Rows from block 4 of a small image classifier, named by matrix and row number. Rows with one number belong to one channel. Each number is 50 + 15 x the weight over its row's rms, rounded and kept within 0 to 99. All counts start at 0. After the name is the row's rms in percent of the matrix's.
After each channel's rows are labels from the 100 images, of 14848, where the channel reaches its highest value: "patch colour" is the nearest of a few named colours to the mean colour under the peak. Only what is clearly more common there than usual is listed. The data: coloured fractals of 300 iterated function systems on busy backdrops.
# convs0: first 3x3 conv, stride 2 (model.blocks.4.convs.0.weight, 128x64x3x3, each kernel summed), inputs 0-63
# convs1: second 3x3 conv (model.blocks.4.convs.1.weight, 128x128x3x3, transposed, each kernel summed), outputs 0-63

convs0.53 083:10 55 49 49 52 50 37 57 54 48 76 48 51 62 50 55 54 62 39 47 38 54 45 33 70 61 68 47 79 57 28 53 41 40 60 51 32 23 32 74 42 66 64 77 46 22 51 46 52 46 52 28 66 79 66 22 29 46 36 78 51 54 36 57
convs1.53 085:39 62 46 57 66 44 33 36 71 32 63 70 34 56 30 81 65 71 67 51 62 71 09 55 49 65 63 73 42 60 60 84 65 33 64 45 25 49 74 67 67 61 48 33 35 47 70 46 31 70 56 64 60 65 50 50 41 41 56 51 51 47 51 54
patch colour: grey

convs0.40 102:64 37 41 26 49 35 65 31 35 54 54 55 64 65 40 48 50 54 56 41 96 55 46 70 66 63 62 35 83 49 69 20 68 49 49 44 40 54 07 50 28 32 52 43 49 62 39 47 51 53 49 35 34 60 48 55 53 37 59 55 47 34 56 84
convs1.40 085:73 84 25 51 71 54 45 60 47 29 60 28 63 45 62 66 59 56 80 43 75 59 63 70 55 63 31 45 61 56 48 56 28 61 48 32 27 80 49 60 34 79 61 44 50 57 42 55 38 39 62 45 43 33 59 49 31 36 10 62 60 56 57 39
patch colour: brown

convs0.104 084:49 56 51 61 63 31 60 54 32 37 75 87 45 56 48 59 51 57 68 79 44 49 63 66 47 53 30 36 38 32 56 31 51 50 48 85 69 75 27 38 28 42 41 37 63 60 65 33 51 48 63 56 10 56 38 46 38 45 30 58 53 26 60 42
convs1.104 096:45 33 51 46 59 27 50 47 57 40 37 39 47 66 37 57 49 37 41 45 16 58 27 28 25 56 85 59 28 60 50 13 88 61 56 39 59 49 44 64 39 47 40 55 57 64 28 35 57 61 80 64 61 31 53 63 65 56 61 55 57 62 50 52
patch colour: black

convs0.16 112:58 55 49 35 20 48 45 43 44 16 58 42 25 47 60 56 71 59 26 56 95 53 61 35 44 56 53 55 60 38 42 52 62 47 36 50 56 44 62 41 56 74 29 24 56 43 56 63 67 55 51 35 85 46 85 37 55 52 28 44 62 39 37 62
convs1.16 134:39 72 40 38 22 38 53 51 56 70 76 62 13 54 53 45 59 43 53 37 54 61 35 48 55 42 40 60 47 49 20 53 54 49 43 70 49 55 75 48 45 60 43 51 62 60 65 65 61 30 15 29 40 27 55 37 46 21 28 77 33 47 56 21
patch colour: grey

convs0.90 085:79 64 61 66 73 45 26 82 61 45 64 43 86 55 37 42 53 41 52 51 67 50 57 43 36 51 70 54 42 38 40 44 54 55 59 54 50 77 32 60 37 29 66 50 51 26 52 34 66 49 41 44 05 46 43 58 26 51 33 60 63 33 29 47
convs1.90 087:77 55 26 30 34 43 64 79 43 56 51 47 21 56 63 58 71 52 43 87 61 45 53 76 75 51 43 53 64 37 35 72 50 54 39 46 43 30 35 21 37 28 61 43 40 40 51 38 47 44 66 75 67 38 51 80 51 50 52 56 59 57 63 49
patch colour: brown

convs0.44 101:64 69 55 60 39 34 57 38 50 62 45 53 80 69 47 30 66 39 56 66 88 48 46 28 47 21 84 49 52 47 52 45 44 53 42 46 34 73 53 49 61 45 62 52 48 45 51 57 67 47 50 18 34 59 21 36 78 29 37 19 46 65 37 51
convs1.44 084:66 63 35 37 57 48 57 84 55 40 42 74 24 63 68 58 77 54 68 44 73 65 59 70 42 41 25 41 58 57 54 55 22 61 59 52 36 19 63 60 52 26 51 56 04 44 42 52 52 46 53 36 42 33 58 53 19 55 11 59 60 38 46 70
patch colour: brown